Weights of a small self-supervised image encoder: norm batchnorm.
Rows from block 9, named by matrix and row number. Each number is 200 + 20 x the weight over its row's rms, rounded and kept within 0 to 999. All counts start at 0. After the name is the row's rms in percent of the matrix's.
# conv: 3x3 conv (model.blocks.9.conv.weight, 160x160x3x3), inputs 91-97, a 3x3 kernel for each
conv.4,101,208,205,187,203,206,191,200,211,195,158,165,162,170,181,171,174,179,176,218,224,216,226,240,232,208,215,218,203,212,206,209,222,215,195,210,206,182,191,184,191,199,197,199,206,209,209,216,213,225,232,218,227,219,201,201,189,185,209,196,187,207,198,193
conv.5,084,225,244,204,242,252,216,207,215,199,213,201,206,211,200,208,219,213,209,207,199,192,196,178,184,183,169,177,206,195,195,216,220,215,234,224,234,198,188,202,207,196,193,193,187,191,209,192,204,185,166,182,182,175,194,216,188,182,213,182,182,215,192,187
conv.6,106,197,191,181,186,166,170,165,160,148,225,234,233,250,270,248,219,222,205,205,207,211,221,221,208,203,194,183,222,229,213,222,228,211,204,195,185,189,191,193,170,177,178,153,148,161,199,211,202,196,203,177,182,165,145,219,225,222,210,210,199,204,189,181
conv.7,107,205,187,184,211,191,181,209,190,179,199,207,209,189,202,203,187,189,187,172,181,193,177,181,205,175,179,192,194,199,193,194,210,206,191,204,200,211,207,205,195,198,198,202,194,196,200,211,222,199,215,227,193,205,209,194,200,189,195,219,204,201,222,211
conv.8,097,200,190,195,170,164,176,186,178,176,224,221,217,243,247,239,224,227,213,180,184,199,186,197,203,215,213,215,187,185,175,158,162,156,179,182,178,195,208,203,213,216,216,200,201,199,183,192,202,150,170,191,165,173,191,191,188,183,188,190,192,193,183,181
conv.9,091,193,194,194,183,175,183,189,186,196,186,189,198,183,190,190,189,187,182,192,194,191,184,191,183,201,213,199,208,212,208,209,212,204,201,207,198,173,192,186,164,178,181,181,190,187,176,192,200,177,204,206,181,196,199,177,194,195,199,213,200,162,169,155
conv.10,096,225,209,180,214,208,194,217,213,198,185,199,209,173,185,201,179,182,195,207,215,174,217,223,184,217,223,202,183,178,189,191,181,180,198,192,181,191,202,198,202,210,202,207,206,214,209,210,188,240,234,201,240,232,198,211,196,166,229,217,181,233,230,202
conv.11,094,183,192,192,187,194,194,187,192,190,198,198,202,205,198,201,191,190,193,191,179,186,207,197,195,208,199,191,204,210,212,224,240,239,202,220,223,207,205,189,214,209,198,209,194,182,195,195,189,207,208,204,209,205,198,183,193,193,199,206,204,202,206,204
conv.12,091,198,183,159,208,204,191,205,198,187,243,240,234,222,219,216,192,188,183,190,195,189,176,181,174,196,194,175,199,204,196,181,195,189,178,191,180,168,192,195,179,202,199,188,206,199,194,194,205,181,180,197,187,197,205,212,212,191,194,190,184,205,194,187
conv.13,090,178,186,183,184,177,181,179,178,179,230,237,225,228,238,219,196,196,187,208,209,203,192,195,190,208,215,210,224,228,194,201,212,187,191,204,188,188,199,195,184,197,200,209,222,214,172,178,216,157,167,206,173,184,226,225,219,193,198,187,177,203,184,176
conv.14,091,216,215,211,229,218,199,212,202,182,212,215,220,200,207,216,194,204,207,227,190,201,220,188,189,210,187,195,203,206,223,200,213,223,183,200,219,185,180,187,201,203,205,201,210,213,230,196,210,226,188,214,204,186,201,171,150,170,157,132,149,188,170,183
conv.15,095,196,201,209,191,192,189,213,206,196,164,164,165,180,179,176,184,184,185,232,237,234,227,238,230,212,212,218,216,218,198,233,242,218,201,225,203,183,180,174,178,174,186,183,185,195,234,225,216,237,237,224,217,211,202,209,209,199,216,214,205,205,209,205
conv.16,092,208,201,203,206,197,202,192,186,188,202,196,200,197,202,203,184,187,184,201,188,181,204,197,185,228,218,212,189,196,192,178,193,186,192,204,195,191,177,185,169,155,158,188,182,176,175,164,177,169,162,174,186,182,194,214,212,200,237,230,223,224,219,210
conv.17,095,166,167,176,169,153,164,190,175,187,192,192,199,191,187,186,182,181,182,202,226,222,218,235,220,220,233,220,216,231,213,222,228,215,213,226,209,181,185,186,147,155,172,173,183,191,192,213,219,208,231,222,195,206,210,212,229,227,235,254,241,188,190,191
conv.18,100,213,198,210,207,189,209,207,197,207,197,207,198,209,219,203,208,222,214,212,228,213,205,231,222,210,235,224,158,158,177,160,148,140,165,153,143,200,213,201,204,219,213,201,222,226,159,172,177,168,192,203,171,199,201,199,204,209,191,206,206,188,194,190
conv.19,100,210,215,210,202,191,195,187,183,189,209,196,199,198,191,189,219,212,213,181,182,178,182,188,180,200,199,194,187,191,184,174,183,181,198,212,212,189,181,178,187,167,165,191,176,181,165,170,189,164,169,188,172,177,191,183,194,204,195,209,218,197,207,221
conv.20,105,205,191,200,185,171,184,182,174,190,225,237,228,217,229,225,225,232,220,203,202,197,194,202,196,224,225,213,214,202,202,208,190,197,212,186,194,201,195,187,202,183,180,206,181,188,154,164,179,161,178,192,185,201,204,174,177,195,179,191,201,177,176,180
conv.21,109,187,178,180,180,173,177,181,159,177,177,182,175,192,190,185,190,199,189,209,218,226,227,235,239,237,238,243,192,203,194,177,199,202,172,198,195,204,196,189,215,213,204,199,205,203,184,193,192,185,202,207,195,205,210,183,203,210,197,215,221,205,212,215
conv.22,090,179,198,201,203,205,204,180,187,180,211,225,213,230,238,219,233,239,222,177,182,181,181,187,189,196,193,193,223,221,209,226,235,221,205,217,199,177,178,187,222,218,222,234,222,224,157,167,186,147,173,200,161,175,186,187,181,169,159,162,167,187,187,181
conv.23,097,195,198,194,199,198,194,193,199,188,227,218,214,219,215,213,185,177,179,179,179,181,174,177,177,181,176,187,199,205,201,198,206,191,193,200,188,217,226,213,201,212,201,181,195,194,211,200,198,180,174,194,181,188,205,178,174,182,175,172,183,203,191,192
conv.24,100,178,194,176,179,189,177,178,178,172,182,188,181,180,184,187,174,184,177,210,232,218,190,215,210,198,216,207,196,215,202,192,220,185,169,202,177,188,184,182,158,170,177,184,187,186,168,180,192,169,191,196,176,194,203,197,204,192,213,222,194,181,201,177
conv.25,098,198,194,205,201,187,194,207,198,199,186,189,184,196,205,198,195,205,205,210,203,200,200,196,198,191,190,188,198,204,191,199,210,197,193,201,195,186,187,177,175,174,167,186,192,185,210,195,197,204,189,200,201,194,192,188,192,201,181,173,193,182,184,202
conv.26,106,186,183,193,197,180,192,223,201,208,191,180,183,174,178,180,176,181,180,211,226,212,215,232,228,216,219,212,198,200,187,198,210,201,187,191,195,202,210,201,195,199,192,199,188,184,219,234,223,220,227,218,209,210,199,224,257,223,246,295,261,218,244,216
conv.27,106,201,193,187,201,190,187,213,207,192,175,188,193,185,195,188,183,179,175,215,203,199,211,198,192,198,180,170,200,217,210,211,231,222,199,209,210,203,204,206,192,182,178,195,206,201,207,188,200,210,180,196,210,173,187,197,185,197,182,159,187,175,150,181
conv.28,100,181,192,188,219,235,226,210,225,225,203,192,197,191,180,192,190,176,185,199,195,192,195,202,184,190,189,179,162,151,163,165,145,169,189,171,189,206,218,211,206,214,208,195,197,189,227,232,206,234,239,210,204,210,184,201,198,201,200,201,204,214,207,205
conv.29,101,179,163,166,191,173,176,203,192,195,190,190,196,190,188,199,195,197,190,171,190,187,181,205,190,207,211,196,202,215,211,207,222,223,218,232,231,206,208,208,204,203,204,213,198,204,182,208,212,207,239,232,198,216,213,204,217,204,214,232,219,203,205,200
conv.30,099,177,164,169,162,165,169,167,167,178,196,207,209,209,222,223,172,188,187,198,200,199,205,196,199,205,196,201,197,214,208,199,220,214,180,183,181,188,194,188,200,203,189,187,189,175,214,188,194,199,178,194,190,175,190,174,174,177,159,166,179,157,163,174
conv.31,098,204,213,201,204,216,208,191,199,188,217,196,196,199,199,196,208,201,197,185,188,197,169,179,194,191,187,200,209,215,205,183,199,185,196,188,187,204,227,218,230,247,242,228,237,234,169,172,183,178,185,204,209,214,228,201,190,183,192,186,185,216,211,203
conv.32,101,205,203,199,243,243,228,220,232,219,216,196,206,184,169,178,187,168,177,177,175,184,168,164,173,177,167,162,164,151,167,167,154,169,194,180,196,192,205,204,201,209,203,193,194,187,209,207,197,192,193,190,185,181,177,197,197,205,184,188,195,205,207,214
conv.33,099,195,193,194,176,180,194,177,188,199,184,177,181,209,215,203,217,230,209,182,190,184,201,218,203,209,210,202,196,184,170,178,183,175,179,177,175,211,234,225,211,227,216,191,192,198,186,206,216,188,211,217,178,197,202,189,178,167,185,188,177,191,177,168
conv.34,098,180,181,174,201,187,194,196,199,187,220,229,214,257,273,249,213,226,213,202,209,210,200,205,206,184,192,199,221,215,207,198,196,183,180,182,177,208,218,214,195,203,199,186,182,186,203,210,204,180,191,189,168,164,175,212,221,225,198,193,187,199,188,179
conv.35,106,198,189,178,212,197,193,223,214,202,235,229,226,220,230,220,196,205,202,181,179,180,172,183,182,170,176,175,196,198,192,202,206,203,226,227,218,195,196,194,185,197,189,175,185,185,143,140,187,163,171,208,198,207,211,164,179,213,178,194,222,189,197,201
conv.36,102,193,178,177,196,178,173,204,186,179,179,185,184,192,194,189,189,188,183,192,206,208,194,194,203,197,190,195,216,231,222,232,248,242,187,201,201,197,192,191,218,220,212,210,216,213,200,187,203,215,193,212,201,188,195,194,177,183,194,177,185,182,172,181
conv.37,095,226,236,225,212,224,219,200,202,199,204,194,190,183,177,178,179,183,183,203,205,207,191,213,213,191,216,214,185,191,205,187,196,199,212,216,230,182,174,179,176,176,168,186,192,192,186,185,199,182,186,188,188,194,191,192,183,191,189,189,188,189,192,183
conv.38,111,173,224,211,175,228,212,150,190,189,192,210,217,207,215,220,204,213,215,201,200,198,206,201,197,210,209,204,197,195,205,203,186,191,210,197,192,181,168,171,188,173,187,207,196,208,204,205,190,215,213,192,208,213,188,218,216,179,218,214,179,219,212,186
conv.39,085,179,198,186,202,223,212,178,200,204,196,191,195,196,193,213,207,213,216,181,178,189,191,191,187,197,193,174,171,167,196,169,186,216,199,214,215,193,214,217,202,220,214,181,196,187,206,196,189,206,196,192,184,192,187,193,180,161,179,185,170,183,183,171
conv.40,087,206,216,198,214,215,197,202,205,190,201,200,187,194,201,196,181,190,180,206,201,211,204,204,209,220,214,213,181,196,171,172,194,166,174,187,177,179,188,188,166,174,186,190,202,189,178,163,193,172,161,196,185,182,211,198,194,190,201,196,189,208,211,194
conv.41,102,175,204,226,174,200,227,184,201,208,197,209,213,213,238,220,210,226,198,193,196,196,196,210,204,187,207,206,195,198,191,196,194,180,201,201,185,180,178,172,170,160,147,186,167,154,194,210,215,198,214,213,196,210,211,196,218,213,193,212,217,203,211,216
conv.42,092,215,218,208,219,222,218,206,199,191,204,197,194,197,196,190,204,195,195,205,193,179,201,195,185,210,209,202,176,165,178,174,176,175,191,192,197,217,209,211,203,204,198,213,217,208,216,205,189,231,212,205,228,218,206,200,192,190,206,197,189,206,209,198
conv.43,100,171,220,229,188,221,248,208,224,230,189,196,189,192,201,189,192,200,197,201,214,205,196,218,212,185,206,206,208,202,167,219,212,169,206,209,173,192,195,177,211,208,196,205,188,178,208,214,202,225,250,223,232,245,218,195,222,203,193,233,216,210,236,225
conv.44,101,198,215,202,217,244,229,207,229,216,202,195,198,180,175,187,188,184,191,200,200,200,205,205,202,202,199,194,202,199,204,213,206,217,227,230,234,202,216,213,211,229,223,189,204,202,238,240,220,234,238,210,217,216,201,172,171,178,179,173,183,185,185,184
conv.45,118,178,190,197,191,204,201,189,204,194,225,227,223,225,233,231,210,213,203,195,195,194,204,208,194,216,211,204,207,217,209,210,215,205,203,206,197,218,219,216,219,226,213,195,202,192,227,240,220,231,252,228,221,226,211,166,173,173,172,179,173,192,193,194
conv.46,090,204,201,201,213,207,195,192,195,188,219,216,213,201,197,201,197,201,201,191,191,211,184,186,193,190,196,202,184,183,180,165,172,167,166,168,182,172,190,195,199,213,207,217,225,213,169,148,187,150,153,195,162,170,209,198,191,188,171,171,172,200,189,196
conv.47,097,197,200,198,175,186,193,181,183,192,202,191,196,204,207,208,213,218,216,193,205,211,218,223,232,228,230,225,169,171,172,177,189,186,181,186,189,212,222,214,211,222,217,182,190,190,178,183,193,185,202,211,200,205,218,177,181,179,205,216,219,201,195,202
conv.48,106,199,192,201,212,207,207,208,206,196,206,211,201,200,210,208,197,204,202,186,189,172,181,178,165,181,170,157,211,222,200,223,235,224,200,209,194,199,196,188,212,209,192,211,207,190,184,171,192,171,160,202,173,163,184,174,176,194,153,157,191,164,175,203
conv.49,089,180,188,199,194,181,186,196,184,187,185,193,201,202,217,212,198,214,206,213,225,225,219,226,222,217,215,210,229,247,212,229,240,208,200,209,178,189,188,181,195,189,189,216,219,199,223,225,222,204,194,199,174,175,180,213,242,239,208,228,232,209,216,223
conv.50,100,181,179,182,187,188,187,175,176,181,208,213,210,227,232,224,222,225,213,180,195,193,182,193,197,203,205,201,240,245,225,221,236,217,206,215,199,194,193,202,246,233,246,242,236,238,193,197,190,193,197,191,190,186,188,210,215,200,194,197,183,197,195,191
conv.51,106,179,172,157,197,187,169,204,184,169,199,202,206,190,197,193,182,191,187,196,203,197,189,191,182,191,188,176,189,203,189,195,219,206,189,201,189,199,202,203,204,207,187,206,212,188,172,158,177,169,159,191,195,189,209,194,204,206,196,208,222,175,184,191
conv.52,096,196,177,184,189,189,192,175,188,182,161,165,166,192,201,196,198,203,200,220,218,209,239,234,222,234,226,209,218,226,227,217,231,230,191,202,205,193,209,204,220,234,218,216,232,214,221,220,205,226,228,215,227,213,198,184,187,201,194,189,202,197,196,203
conv.53,111,199,208,212,188,205,212,179,195,206,204,199,203,214,209,208,222,223,217,204,205,215,210,213,223,206,200,207,220,222,223,235,230,236,214,210,218,202,213,207,215,224,212,210,218,216,186,185,192,192,196,200,201,201,203,201,200,197,204,202,202,189,188,187
conv.54,101,215,210,201,228,217,195,223,216,190,194,178,188,192,188,199,200,202,204,182,178,193,181,182,200,179,171,184,186,196,197,190,212,214,200,212,216,207,200,182,221,209,202,211,207,202,200,200,206,211,210,220,214,207,208,199,205,192,198,213,207,212,212,219
conv.55,107,190,174,177,194,179,175,189,184,170,206,207,204,207,210,213,201,210,211,212,187,186,205,182,180,202,175,174,213,222,208,230,234,231,205,214,211,211,199,203,206,207,199,205,209,200,199,161,182,184,144,184,196,167,197,199,192,207,187,181,206,183,174,198
conv.56,102,186,208,218,202,213,227,210,213,206,178,192,204,189,194,206,190,195,201,207,196,192,209,199,198,201,211,206,180,165,206,180,152,184,185,166,171,183,187,176,192,187,185,195,192,195,194,184,166,205,202,181,210,208,196,214,221,200,213,223,206,225,226,196
conv.57,102,214,201,196,212,202,198,191,187,187,168,181,174,198,199,192,207,209,204,198,207,197,205,214,200,222,228,215,218,224,211,203,213,203,186,198,190,198,216,211,246,255,240,245,255,241,204,211,211,209,215,217,202,212,211,191,182,194,176,173,179,191,181,187
conv.58,101,185,185,190,208,202,199,199,197,193,216,210,210,200,198,203,193,194,193,170,178,194,151,173,176,161,160,172,202,204,195,178,186,179,163,168,170,171,195,185,188,208,205,199,218,207,159,172,200,138,159,206,157,171,202,193,196,189,174,167,174,194,185,192
conv.59,099,210,207,205,195,200,190,205,208,199,210,219,219,234,252,238,212,219,201,191,200,211,201,213,216,219,212,217,208,210,200,184,190,179,176,174,173,210,218,217,219,223,214,210,201,203,189,205,212,164,185,190,169,179,191,161,180,180,156,164,166,186,169,173
conv.60,099,192,162,168,196,183,178,186,192,183,169,174,173,182,198,192,189,205,193,211,210,207,206,215,212,207,206,198,198,209,196,182,207,195,163,188,185,193,209,196,213,225,210,208,221,207,215,217,207,217,219,220,221,212,211,182,178,183,183,174,181,197,189,194
conv.61,103,214,214,207,189,181,186,195,195,203,194,193,203,188,183,188,203,204,201,178,184,181,189,192,190,198,196,198,203,215,208,217,230,224,222,237,235,159,164,159,164,181,180,194,191,201,198,204,194,198,204,201,193,199,202,188,199,195,173,183,188,173,177,182
conv.62,099,193,205,213,208,208,204,191,195,187,210,209,197,194,200,193,212,204,204,205,211,201,182,191,178,203,201,189,226,212,193,192,176,167,181,165,169,164,182,176,196,199,196,218,217,204,174,194,211,167,185,204,182,197,210,206,200,190,174,166,165,187,164,172
conv.63,099,170,174,191,184,189,197,186,197,200,218,207,201,184,177,171,192,180,173,160,167,158,167,183,170,183,188,182,181,184,185,174,173,172,196,185,194,188,202,188,187,207,193,188,189,187,183,210,200,194,219,218,184,207,200,183,196,194,186,196,198,195,194,197
conv.64,092,188,195,195,213,228,218,206,227,219,200,207,208,200,206,209,203,198,196,208,208,195,216,211,199,217,218,200,180,172,176,167,165,184,182,178,176,184,199,193,221,223,210,214,218,214,211,213,195,213,213,190,209,215,199,184,180,181,155,155,151,183,172,174
conv.65,103,191,196,203,198,206,198,193,197,193,218,216,219,215,213,216,219,215,217,191,207,202,202,214,208,203,210,205,232,233,228,227,230,229,223,223,227,224,225,213,229,230,218,203,213,202,227,245,234,227,246,233,215,222,212,167,178,186,178,188,192,183,191,194
conv.66,097,177,184,187,208,215,219,220,233,224,208,208,207,194,197,197,194,200,191,196,203,198,199,210,194,194,199,193,174,163,165,156,157,154,161,160,163,212,230,212,222,230,213,190,196,191,233,251,218,235,253,215,208,213,181,183,186,188,177,183,177,189,185,179
conv.67,103,189,182,180,208,197,199,203,201,196,220,200,203,203,186,192,186,182,185,210,193,204,186,181,199,171,166,180,198,205,208,193,196,212,187,195,210,167,167,156,191,193,181,197,198,188,191,193,207,176,189,217,177,190,208,199,204,211,184,193,210,197,203,218
conv.68,091,206,227,209,213,228,215,184,194,180,209,212,200,201,208,202,204,206,202,217,211,208,214,208,210,226,223,218,197,195,186,195,193,177,196,190,189,192,196,204,189,192,193,220,208,200,208,196,208,202,182,196,203,202,202,192,176,172,198,183,173,198,195,191
conv.69,095,184,183,192,179,182,200,205,206,204,182,191,189,204,215,202,203,214,191,175,206,203,207,231,227,203,213,208,171,202,200,171,198,195,171,183,186,199,215,201,186,183,172,170,159,158,196,221,234,185,218,230,176,196,205,200,208,204,209,217,217,189,182,186
conv.70,092,206,230,199,249,271,224,221,239,209,216,211,206,188,187,186,194,181,182,208,205,209,207,201,196,197,179,180,192,181,190,192,189,179,211,201,209,184,189,189,182,190,179,179,184,176,198,187,197,184,167,183,188,183,193,202,188,195,202,187,196,209,205,205
conv.71,099,186,179,187,185,182,168,213,203,193,205,211,196,204,232,212,191,195,187,193,209,217,199,213,227,194,201,220,198,202,182,190,190,180,181,192,184,196,204,205,159,154,168,145,136,147,178,189,206,170,176,201,176,179,200,165,172,172,186,191,188,197,192,183
conv.72,123,186,189,186,192,198,201,212,219,215,210,215,218,183,190,186,174,180,180,222,225,210,218,209,203,196,190,185,199,210,205,208,215,215,194,201,200,196,198,201,204,210,212,218,231,232,191,194,201,191,194,199,197,196,202,233,237,230,237,229,223,211,205,202
conv.73,092,204,213,219,214,212,221,194,187,202,208,200,200,186,177,177,195,186,187,169,184,181,178,184,184,199,202,198,198,184,182,181,188,180,201,206,202,182,175,184,183,181,181,211,210,219,176,189,200,174,186,199,194,198,213,212,207,184,215,218,201,208,214,203
conv.74,096,194,195,194,226,237,216,216,214,205,221,208,215,206,190,200,190,174,192,197,176,185,186,163,172,187,173,180,199,183,194,173,159,190,186,179,209,169,182,186,192,205,208,203,207,201,198,198,189,191,188,183,194,188,188,203,196,208,179,160,180,214,197,214
conv.75,099,210,211,204,209,209,188,210,213,202,202,207,187,205,231,207,197,208,199,192,209,214,192,210,226,179,201,223,193,193,180,184,194,178,192,208,197,189,193,191,154,167,178,124,135,155,182,197,210,173,194,214,184,198,214,167,168,179,198,194,189,199,205,191
conv.76,107,231,222,173,241,258,214,213,226,200,198,216,213,199,200,197,204,193,192,232,223,196,230,212,179,219,208,190,217,202,209,214,179,191,210,173,181,170,173,173,207,209,198,213,219,215,218,202,192,227,210,183,226,211,185,221,200,189,199,172,157,222,202,188
conv.77,114,184,186,189,187,190,188,193,189,192,182,176,186,176,180,191,187,197,201,198,195,189,208,208,198,229,222,209,195,195,208,198,210,219,193,210,219,235,232,235,242,234,244,228,222,227,224,212,210,253,250,242,254,243,234,214,194,181,222,221,209,220,215,212
conv.78,097,197,205,195,231,239,205,208,211,186,216,214,217,206,203,214,192,191,215,197,184,198,186,170,196,200,182,197,187,194,196,171,184,201,175,192,211,165,179,181,200,206,213,213,219,215,198,195,191,203,188,192,191,197,203,201,189,201,165,138,161,210,196,210
conv.79,093,210,195,181,231,227,208,204,209,191,226,220,216,213,212,208,192,188,189,184,177,180,173,172,170,192,177,177,188,186,172,167,184,178,172,179,171,173,186,187,179,192,184,197,210,202,186,184,193,185,177,193,198,193,206,212,200,200,195,184,182,216,202,193
conv.80,092,174,170,166,182,176,175,207,197,183,205,202,192,198,209,195,163,177,172,193,205,204,193,210,214,199,210,221,176,180,163,180,189,181,174,195,181,203,205,202,187,187,193,171,164,165,172,179,204,167,174,210,177,192,232,179,179,183,190,191,189,194,187,182
conv.81,098,199,209,207,211,216,210,203,205,199,185,186,183,216,209,205,213,209,208,215,221,211,223,233,220,207,216,208,236,228,212,260,254,227,222,223,209,196,206,207,200,226,225,196,220,211,216,217,194,228,228,204,214,212,193,221,209,196,225,217,197,216,209,195
conv.82,095,216,197,202,189,167,187,188,183,194,154,159,165,202,214,199,207,222,205,210,216,199,221,228,208,234,240,232,189,186,182,168,153,147,182,171,155,191,194,184,212,220,189,204,214,194,211,216,210,181,192,185,179,184,187,205,214,213,181,174,176,191,188,181
conv.83,099,199,211,208,209,232,229,201,228,224,198,202,203,191,189,193,195,196,191,205,219,214,209,227,223,193,205,206,207,202,187,230,229,198,231,229,207,166,181,173,178,199,197,180,189,191,212,236,222,236,253,224,239,241,205,201,201,185,216,218,190,218,212,189
conv.84,099,196,192,184,209,210,205,198,199,191,201,204,197,204,203,200,205,204,205,181,196,187,176,192,188,191,201,198,249,252,234,245,255,240,222,232,223,199,201,205,243,247,245,248,245,239,204,211,210,197,211,217,196,206,209,200,188,190,179,172,178,202,210,221
conv.85,096,195,191,187,220,234,225,214,238,223,201,190,189,200,184,185,200,181,179,184,181,180,191,185,179,181,179,168,164,151,159,165,150,155,195,179,187,207,213,201,206,219,207,187,197,189,218,229,202,236,250,220,218,225,199,198,194,206,194,191,203,210,202,212
conv.86,094,211,224,207,197,207,214,171,172,191,196,180,186,217,198,203,234,229,223,176,175,179,211,210,193,208,215,198,191,180,197,203,216,216,249,255,238,212,201,202,216,206,204,185,181,190,172,176,173,195,204,202,214,227,217,186,186,178,202,204,193,207,207,197
conv.87,096,199,193,168,204,192,186,185,186,188,202,205,208,203,216,212,196,209,213,205,190,177,205,195,187,198,194,187,170,172,181,162,182,192,180,196,197,191,205,211,191,205,214,179,201,221,180,185,193,190,205,203,189,213,211,182,176,161,177,175,167,188,187,186
conv.88,092,203,213,208,186,207,206,188,196,197,185,186,194,198,196,189,214,223,206,200,206,213,213,228,224,223,241,224,198,192,195,185,188,184,193,193,186,243,262,235,237,259,234,200,209,194,217,209,203,219,224,218,212,223,213,195,194,181,229,230,221,223,221,212
conv.89,101,200,194,191,219,206,199,213,198,190,201,204,213,201,209,210,186,191,193,212,194,201,191,175,184,174,166,179,210,218,217,209,209,219,200,202,206,176,177,177,187,195,190,197,210,213,211,204,215,204,188,205,182,178,200,188,191,202,159,151,172,183,171,187
conv.90,111,207,213,198,216,227,218,205,213,212,191,172,186,178,175,173,180,171,167,181,185,194,185,178,184,182,165,162,187,190,186,192,189,192,198,184,195,179,197,193,188,206,200,181,188,185,173,174,198,152,160,193,163,175,194,195,197,191,189,193,189,206,206,199
conv.91,097,195,191,196,216,218,210,211,223,212,195,206,202,195,207,201,185,186,183,201,209,206,206,214,207,208,216,208,160,149,161,162,150,158,177,159,172,199,214,206,196,206,204,189,189,195,224,225,197,244,250,211,225,231,202,189,189,193,196,197,199,211,208,209
conv.92,108,180,167,149,177,173,184,186,181,185,188,189,202,171,175,173,176,174,168,188,190,206,210,206,211,225,223,217,176,202,216,175,203,216,169,195,207,183,187,187,205,207,199,200,216,217,171,189,207,186,190,209,188,190,204,172,181,192,200,194,196,199,187,184
conv.93,111,202,218,209,188,195,198,193,185,190,186,183,188,221,223,212,217,222,206,207,217,215,237,244,233,220,217,204,187,180,169,206,217,203,199,208,201,204,214,206,191,191,194,166,158,157,187,193,187,197,202,197,191,187,200,206,209,186,214,227,219,178,184,185
conv.94,102,205,199,219,209,202,211,197,191,183,211,227,212,237,252,228,200,205,194,220,216,228,214,202,210,217,215,223,216,227,200,205,207,182,180,176,170,198,214,211,200,202,202,218,220,217,187,197,211,191,185,191,193,172,182,214,216,196,172,163,154,184,165,159
conv.95,093,193,183,178,189,183,187,186,201,194,166,171,170,179,197,185,190,197,194,208,215,217,208,218,222,216,207,211,182,206,197,179,210,203,167,198,200,198,212,202,199,209,198,194,207,198,210,217,226,217,234,235,218,214,223,196,196,184,207,194,193,201,198,194
conv.96,102,175,187,183,195,196,190,195,199,192,211,195,209,195,191,195,192,197,198,169,165,174,162,171,192,166,163,173,189,192,190,194,197,202,195,197,207,170,191,181,181,201,184,157,166,161,183,186,192,157,160,185,157,158,179,186,191,184,182,186,185,196,193,181
conv.97,098,177,180,177,187,188,186,187,186,188,198,195,191,196,201,192,179,185,175,192,193,191,195,203,199,202,198,193,183,185,166,190,203,183,185,199,181,185,190,184,178,182,177,185,182,173,170,170,195,137,145,175,159,172,197,208,206,192,213,213,198,202,200,185
conv.98,099,185,192,190,179,190,185,166,164,165,211,217,223,228,230,233,216,227,227,207,205,198,220,219,208,217,219,203,214,205,204,213,198,200,199,190,184,211,216,211,222,234,222,223,226,222,213,203,189,216,223,191,215,219,195,219,212,209,215,202,194,198,186,170
conv.99,099,183,186,193,191,184,197,187,175,186,210,215,207,218,224,213,207,212,206,182,197,205,185,198,202,188,191,196,239,243,222,261,278,250,216,229,208,206,191,195,222,210,219,226,213,214,193,189,199,195,199,207,186,189,189,191,200,198,191,198,203,189,199,204
conv.100,097,188,168,186,197,182,190,204,205,201,170,169,166,172,183,182,179,193,185,206,214,208,201,210,205,206,201,195,199,207,189,192,209,201,176,198,189,186,195,189,199,202,194,203,208,196,210,214,207,215,223,216,210,213,205,187,194,195,183,188,191,192,199,202
conv.101,107,193,181,183,186,172,164,220,206,190,190,194,188,196,222,202,179,199,191,186,205,199,188,211,215,191,191,203,187,198,176,180,196,174,178,195,178,191,197,176,176,185,172,145,142,153,213,192,190,201,200,209,193,197,209,166,163,185,184,186,192,194,189,182
conv.102,104,190,202,199,196,200,188,194,194,184,190,197,183,195,206,193,185,191,182,222,229,216,221,238,220,253,256,246,189,184,171,175,184,165,183,193,176,183,185,197,190,185,187,205,192,190,192,184,215,170,167,212,177,191,226,206,199,190,208,206,201,227,225,212
conv.103,104,228,216,166,227,235,205,215,220,194,215,214,212,198,194,199,201,184,202,235,236,198,225,221,185,208,215,202,205,186,208,214,176,203,209,181,198,172,172,166,204,208,203,203,218,219,212,215,192,227,223,191,226,223,197,210,202,213,199,181,181,224,208,200
conv.104,095,175,201,207,184,209,222,205,203,208,204,187,189,212,209,200,221,225,206,197,204,196,205,217,207,206,209,207,218,214,192,223,223,195,211,214,189,225,223,202,225,230,216,209,204,191,228,249,220,239,267,241,225,239,221,196,216,198,194,219,217,198,209,217
conv.105,105,188,187,187,196,189,198,212,205,200,203,201,196,199,206,203,199,197,185,183,193,197,186,197,202,199,210,208,159,151,156,156,161,152,182,179,184,205,209,206,193,194,192,199,179,171,177,194,204,176,197,205,185,196,208,219,205,192,233,233,215,221,220,221
conv.106,097,218,203,197,189,171,189,182,181,200,156,165,171,185,198,192,194,197,195,186,216,228,197,219,231,198,206,212,192,220,217,221,257,251,205,237,231,180,192,182,174,173,176,180,194,186,184,200,216,206,210,223,195,201,205,186,198,204,199,213,216,192,191,190
conv.107,097,207,214,200,216,232,220,214,217,217,212,185,201,179,163,173,178,162,165,208,197,194,208,198,188,200,183,179,193,165,184,198,179,192,206,185,202,170,185,177,186,195,185,178,181,170,199,192,190,184,183,182,195,195,189,194,195,199,196,189,197,217,208,209
conv.108,095,217,219,210,213,217,220,184,190,202,199,195,199,193,187,192,236,226,228,171,163,167,181,182,189,191,193,198,200,198,207,199,212,212,230,241,239,175,171,174,209,197,202,201,194,210,177,173,171,184,187,188,212,219,216,206,200,201,210,216,209,208,216,209
conv.109,095,192,210,217,216,224,209,206,218,205,200,195,188,182,185,188,188,191,204,201,192,193,195,190,201,215,203,206,186,190,204,177,184,204,182,193,212,174,174,177,187,191,202,203,204,212,200,202,193,213,204,207,208,210,210,195,192,199,190,180,188,212,200,206
conv.110,097,203,192,200,202,195,192,204,196,189,219,224,218,200,209,206,202,204,202,205,210,200,187,189,187,192,190,197,221,232,218,204,216,208,196,202,218,176,176,184,176,175,171,208,202,207,193,211,207,204,208,204,194,183,193,203,209,204,191,189,190,183,171,179